{"model": "masked image model", "dataset": "cartoon faces", "train_examples": 101725, "image_size": 48, "crop_scale_min": 1, "horizontal_flip": false, "method": "mae", "mask_ratio": 0.5, "loss": "mse", "encoder_arch": "vit", "encoder_norm": "rmsnorm", "encoder_norm_position": "pre", "encoder_activation": "gelu", "encoder_mlp_ratio": 4, "encoder_head_dim": 64, "encoder_fused_qkv": true, "encoder_bias": "none", "encoder_qk_norm": true, "encoder_layer_scale_init": 0.1, "encoder_parallel_block": false, "encoder_inner_norm": false, "encoder_patch_size": [4, 4], "encoder_layers": 8, "encoder_width": 256, "encoder_positions": "learned", "decoder_width": 128, "norm_pix_loss": true, "decoder_layers": 6, "init": "kaiming_normal", "residual_init": "none", "optimizer": "soap", "beta2": 0.99, "learning_rate": 0.0034, "beta1": 0.95, "shampoo_beta": 0.95, "eps": 1e-08, "precondition_frequency": 10, "max_precond_dim": 1024, "one_sided": false, "adamw_lr_other_params": 0.0015, "ema_decay": 0.995, "max_steps": 16700, "batch_size": 128, "epochs": 21.0, "lr_schedule": "step", "warmup_steps": 330, "weight_decay": 0.2, "adamw_weight_decay_other_params": 0.01}
Rows from block 2 of the encoder of a small masked image model, named by matrix and row number. Rows with one number belong to one neuron. Each number is 128 + 32 x the weight over its row's rms, rounded and kept within 0 to 255. All counts start at 0. Numbers have three digits each.
After each neuron's rows are labels from the 100 images, of 14976, where the neuron reaches its highest value: "patch colour" is the nearest of a few named colours to the mean colour under the peak. Only what is clearly more common there than usual is listed. The data: cartoon faces.
# fc1: MLP up (encoder.blocks.2.mlp.fc1.weight, 1024x256), inputs 0-255
# fc2: MLP down (encoder.blocks.2.mlp.fc2.weight, 256x1024, transposed), outputs 0-255

fc1.178:116152135092092124102092112171080100102115154119142141155147143088125141160123138083134141161148115118191174073169148162145099141165115140118128089161136126255123121102140137149196133154156135137151132125134131169094118187170083116069159157131122148124109130143149145110163052182135142132112095160187155128091102186145153153083119134146091145166131170139088141111141125210069107061112166092111199154183069120166092154173132138103091148122091139127142148089160115143166115123117097132137078151182157186140146143134170101066101143159131062060121150123147132109153038135111133105133126172141110135089136148157126174076135220094118086124104194139156124162129140172143113116099160121165126123100180131163129103178132166052121081144094099151077089110125125117107161137159160
fc2.178:078085076251144110117143086061155137168115141170130097121142067129143154155143158182170095098088070116183137095140156099107186135115099094129127135138055158074095158127145094125075154133142131113142124075184142174176141106144156166159117122127136111160131144147069120181166110149120198103140124121097114117133097085084091090143127178069157116151143146156141192096082117142163158167149145188127100106104140152134081104097142138135143096130123161133135159097126117116126134129142152093096087078096114084111161218153140164164121080081087150131099155097168123126138129125131122113159106124115175151131159126132139124134132116145154176124176104113164054104112075082157120063149155127096127182128072136090106175053094064155128188101111111147122142166145128155167133083110070
patch colour: brown

fc1.4:138169200138097154145103183063135103127128104114119202114109143136103138148085144167086198202109182120116106133169183110053127149145112146165139116081150119102050103073082122118194205173123143117136085157107178124092152171129092162115113128106112109159160149127104139155090154108161103160159127135113136132094143225096097112121086095100091124140099056128127115125161122135112120186095057181099172110123038169156114096116066135172071201074126115091144122141112104151120125093145146121143167167048088128130074148182085078149130162117147129107090118091159164154141125132135149141130104143143151186147111143142095131096126095117081161138127111124103099114147142124111164123089146092140142139155130162093135153157108171153133117156122180150062134133114122110164183101083120
fc2.4:142143096098075150091162103144063110156123155108151097132115097038117099113142101067167126108155131069129116085152114108157103067133132146121113140147120130150131130180158081109075209074120181144084189164170118135176093127142197189114134140208147149163110117118119080145083084120083148133129116096146106165189111108074148136125180128126156079137158149142107142133121109109166164138141184095144156233075186127103189186129188114125142121198111149153100087119158122093174114127110125115144098109189141091120149104082115141173159121123117122114126140110148116118195125164107159072119196150080156108090158102151150110142155114111136123133117154155133170106129107101103184103175149176116078120156077161131120149152125114094090145073183157103168133130117143133138082101065126
patch colour: brown

fc1.551:156155171131096164113075126071108167063120115102141132131129107190117107167049106155045147091123103159140149165171183096103129135087148071132142137165148151100111108090135138166124146113141167126134127185101122126106097028126147152108125121116133123124132140129117140090180157163027120174189092059120164105128119196149140158090089078181112105135159159161116126138145070138106183111177144151102175179111110131159159111153104170186074088138142160096131153155137171150080126129136106078120127101097090159152177187076156096142135137113100110085148163104184210149130157112125152136150105126136133144178088103129174126161088072134119139134145110114095177114101102110079156159150125165103117138150096103145080149173142106130128124122218184150137106085175145144137137181121128
fc2.551:203104128157076171147193107141102091100148152106079161152132159060115095109146176173082084119120120102125107108137160098120173072139159117116124157112086132180083079153094100092148136162118084112146112142141097181121111145097143107124107107148159148122131141203088142158092136067149132107143089129073183126170105065077100085157120205140158150152107133066130147105168138074116109116102164072072123113127157088045163166123127059090156131166119169077184097063133153129139168130073111145148086102151152142145074169130072106157109120136086156149085134153112113109164108129072133125136157113143112105083107155124163208135118154115153099131122121141124075142042161124123111071111133093111155120141181171143174169168120153134125127156091136150094129136110094124105089087120064
patch colour: brown

fc1.617:133137105171192079169108145141100114081132133142096155100084140153096128087108115124104079105136116143131154110093107142132112127166102135048124118116114104132104182094145154141128012152133098147072107153126131148102082112157158026134176146099202122090144143130139112113137098140160138093159138141135138171125138065198150064146157179130161119138168183121181130107106108107121099148175180117147135115162241132089099098187217152088163100157170141128109101123078150169137170211132150110114145106127183114085140112098127146172122125088083134141123118101138120060107125055093123122169079088137087093148115143134143137135115152115146124077117133133179169119097128097182154157088133142128085130095146092160140157148131153145162117152128089111190083158186079123128129131150143
fc2.617:138132163140082180096189083133138127155116158137130146103152123086128154161124115096123112169128172133134102101167143108135158141116122161149132146175084137135195091127127105168175195132131169136123117094095122125178194055094154202166135125201118176113177084132105150136095135103075104125119099111130125159129074161082155152169109120108083109084191054126135133127158110150176174155131121085110114165100133043131121115045044148189141132142109189091072159066121104141115113086143108112161066079124104151134117174069145097084109082144085130098146125150124138173177155174138121107156179182141137122155115135098112120132158168136194130127141108127148147110139120151055157174230123105109142173150080174123088110114133116112148109106115145107113175123109161125136141104104103
patch colour: cyan

fc1.463:086153190108103131118152199120163104175162215097128179078174168140146124206123122079129143128101130182196159164142159136118119155199114152102110140125147063164095122152092137150116161105118036129108129160129108100153147169105183116089093131106140183122125098102129117138121115156152102089112137113194119165175136087197153107135146121168106193100111190125106114075083140171104123155078134169116132123103116163108097077109126062158170126124110077128110159117113132172148162136127118151084136123145127108140125100219105172133180112088124122111104151184130127147100164150091100129138113136153141131076154148162149145151155097121124138087121107165169102098082130127143146136141110204093106087163156150075121077163141096141126133087136191124118115067104144072226104093117159
fc2.463:127141107125143084158130108136166141149137112073133163142165136157075146094131135118132177126175136038103102184152105119123095176086126152163138119154109154043138107127111173153154121164103183152159074113100150150147116132125124115166120128109105056115152128133109103062062097149155139103084132141150133131146233159148074103152132130179128206132141159158122119092132096098155093102087180106124142141133121073082119203133106082103100175147156124142166113123177076119171095132120110121094156129133053097110127155142095145151134134175184131117135181090124129145114096125138111159128099123037166143125198107075117144108113139159140157123170075111116213110071145123079161101121049097126082126120154137204126075151141083143136137175095127123128108156139135101178094149063126
patch colour: brown

fc1.409:122021122118094118142122110135125127125096065159125136139104083120133119127098124051090092121170109098170137122159100132133100100125114145162198178111167095062142139113170131146130133210149153110120127150106116130094205125157062048090138153102084124150110103128145110188112106133129084130141215151090188108150088157177127149147115196125115122129070097148159189123143160107107169199101116138109178074116140113145092130141145126145105123167121121150084143150154129107136181111146183140116130144092113134141139175142123147146148124174129149087090113132167082087089122102103150200141129110164097056124150144127091160177104130111148167081178163148108116059118151056120122111103162144187095142161153095167136100151120156141048106130160108074146136102050106135143168157158132
fc2.409:157173140140149111124191164169117115094148139113160140123131136102153145116136159137150139078087147158092165157123161123137155132156130125126079120108118164197146164131144107125118091094103125158112179154117137110132172026097207139166117125181149104136143169138105119095178158139146146125110077110125055120135120090082119103123185107162073087092149135074155077106083122124165120046136135129170127155168152162129122136108097119107174129132116134132194111100079123088167095142040104116131170140190083162105102116123155123118010152084113191084158144081090121168180120172172112093142169148110122132160112168131153131088047105112174142126106120117131147196162114101129133154097105127131080105114086146152132144111181108078183175110099127185075149156197130135108135109097128
patch colour: grey

fc1.678:125171089102178116149149202070125144121118140174080114183156144180180160185089124143118045146127118105091128132175155111115149167106165085138130122100123162130100118174137152156126144187130120145149142109166173135105126086094088142140139135105193170141166121143091164145154119065152139108093126142139122057061165123123112124108141159059105190186163144088162117120108098056092141144137121189140115162126135103154195109108126057120117166121059063114161151107084144090098104079200091137095095087113176049123156114113145135106141118184181100151095118118148146121139052135105093118134118101175194101133108112120150126170121105125127127137129158101158163068140194151138101095141140184175117145121189159143158153134175126137098156135122110151123122158108142167057148120134162
fc2.678:090072138167089182130132100166132128113097185128085101095172138147126133084144117130156117088161146147192104082142053116191121135177126081119146124154110113158124120114136126077094128139143099044127087174108050168185142128066088130153170075102118116129093090125148146086151195105103079140139183122059095116177148169167101100117160147162114092127122164152145136091171138167183080148137110150084161138166148127076156126102154163173136130085144135072147131100175084181139133132123125136200136127082180134182080057175155136098104102122166135096192116150090145154145123138123135083186145094145113140130146122091125094118151111099163120072173136160096124085083045122114133151103159100128153152162170124167144102168145096139123105140080115149089134089143090138196114145148119
patch colour: cyan

fc1.348:076158157175117089146089120150134115128115092154121142161157156127153139145204116083076108127099120117128101128109127123170143155185102057143147153114177087139117093151104117130091151113130138139142134089140151136126150160110130124143150089150096063065144097107132148142150135170162106140181144108112147119096123140109196097147165155154143174093143119193176124227123143148157104107145101156120123116178144146157128170109152083179086138197107148102147091104126145140085071160147105106128178105120110149160151132124039088178115145119145096152154094173148140109174148043123129042132166104070142158147169182193135142118135086095175072103130094158123138139213103081099164152132172096130173153151095133112079163094121163120154137096090127186133155103081078113110054111121066
fc2.348:087140151102142084093157099133106152111141170114100077105114104170152153187148209140113148106104079094109170103158189111143101069143141127178167107138100100189122118139134118169119078150153135084122138114160088135120122134166155125157116140099197107104109134125094122148161067119125114113140115163130091134169116188181131130154089097143133149111138146117170099103159185113102125130140099120129125172103134169096135138114114070164204100102114126112153192136150177136150148204124112188095159084114061140096159132119105123179145069081129133162078081145126082103115086124130170163143144171134122090083147141109168097120188102060118126075160141116156132104086239167092118108138131060089147138114163102081087134081210099159145088162160089177115134112117159119144072069134133
patch colour: grey

fc1.727:077155131099182074137123167143206167106142108131153092126156134124045145169105182102171182143175132129157070150107101142148175097107137108196119115123136136118140131146101174105141151135150169085151142177136117149086155151082158107151168183147144181158106085136121161135097141092079106150034086156128137130151159090137164185147121160101113221165149164102140133172132134136161165162105085183121125151118137142131094120125065110165102133116133070102109129134101093079081091135156172120178113090122158199162138055116139058081095077145119127102155056133117109143082121130155128125112107149113116123067064087119130151142093186103151143138087097158128139139121121141199157145127155149155172078097172121116106161102124113103073123114119082102169133097166183082155151150125121
fc2.727:118124113135092115063089174143156116128142104133104163073127178152151182085072152095195141138128093140165099124109126115139114107022091126055123093153089115131142149141230134131123151141138110114133159156089128160127092114136129167109179109075097166146130102128089164191080110128113163142102141054114103087102110113114145133114162158055119105107142142125089162106099143169099123142078136132193081110064130148224123118097094106126099093181155133141107101152151156063129123114176162131123135167139113130108184094154127107135048078146127161194099190168149112154121084165095120168098181062132105146181078098149171118105157104100130124152115087170156171124094133156102127171132182159111189133104147153109087136100146094150144119149126100153106133147114157071116164108113114
patch colour: cyan; blue

fc1.231:135113141132102075154140176145104127107140201195102174153145099101119117000138104124118112115103066093127128122169158156135155189131138085191102113137109059168143168118097101097124095164139136127086103130126128139127169128113116146147137126153115126157151159123151147185194075125121151161172131152135144110143193142148137125117132171131088172143127133138172061112149143129088118069178164074214142099204167117091155137185150143105143102085159125117092163132064141164156119157233126120092154120149142138066125140149143128074111167141100173174118135087187187110048125071116149152079140124170149140154124095140077154145114160133142078181096117098129160102150118115144140145117111126134145101127134126061174155129163135137136169141097100140121138122196102146104148074154135
fc2.231:111127130094130124098151117099123137154128110145100096111159137127132135157118156161093161090133174116099168070145141133112167072153121161129141094102119146074196047102103073158166076166091149171166104060080126160126200093120089113153154134141118149127141127125128113097063199134116142139111105167111141124133081060128107104124069159113100068095226115119141108140079129164141120147113174129132127169081161131144140125163104098134166125162131175155092158104111104152136116088168165107139104102077146110134136223087199096093127147124163106108148117080091094108123135124161130089161126139185066127133099120122165133117159163170141139097078192177099104097153142088152184136114151089085100084117119142112185218134113085107181065094091116119136157136150118083165154143195118
patch colour: cyan

fc1.663:134187114114152086107148128154137144118125130093160198187144147163155147123075164212095104095117062138167127181082062156152121185137112091082128138085163122118064149116122131154090153109115116124102140131136137161137141123117112180139164116123136093101158061147130135075103122166117090126094140083030122117166198183122164191093115161227090138138120133161087155156125081162123157125160081121121190083155099102118127097126158132146102147097066175125146097156105152178124159157108171176151154215166139167145127101152113134180131099125082151144122146132082134082158088136083161132129106126146142109168122083112114101118155120145159150137117131099081110141161133097133112061165190153131093162127082126163114155116134107098120098090095172123156115221122132078140134071137132
fc2.663:143066127103141180112109111160153141174157195114154163153114140161094153199140144116143116122163169161194171147158110165181144109161142043178155122092123121114138116127133166173039090170133153132135123073112138094117103113077108155122088099068095192175078135109115118121095078170147096121107130133128118118131151131172092162122099127073176113187143097119113063155150126167088116082110117172140152099136108073110123084168124064169127081064134145148106160142111145148145163128102150085115114146097155104129047137123158173124159096099067157148144129154071101130081160182125131152097136104117119160126152142135088126100097023047179146132118162147067086151123093114113143159144116131125140132128162086130144163127112165075122108173176135129067077128136103119145139140116075
patch colour: grey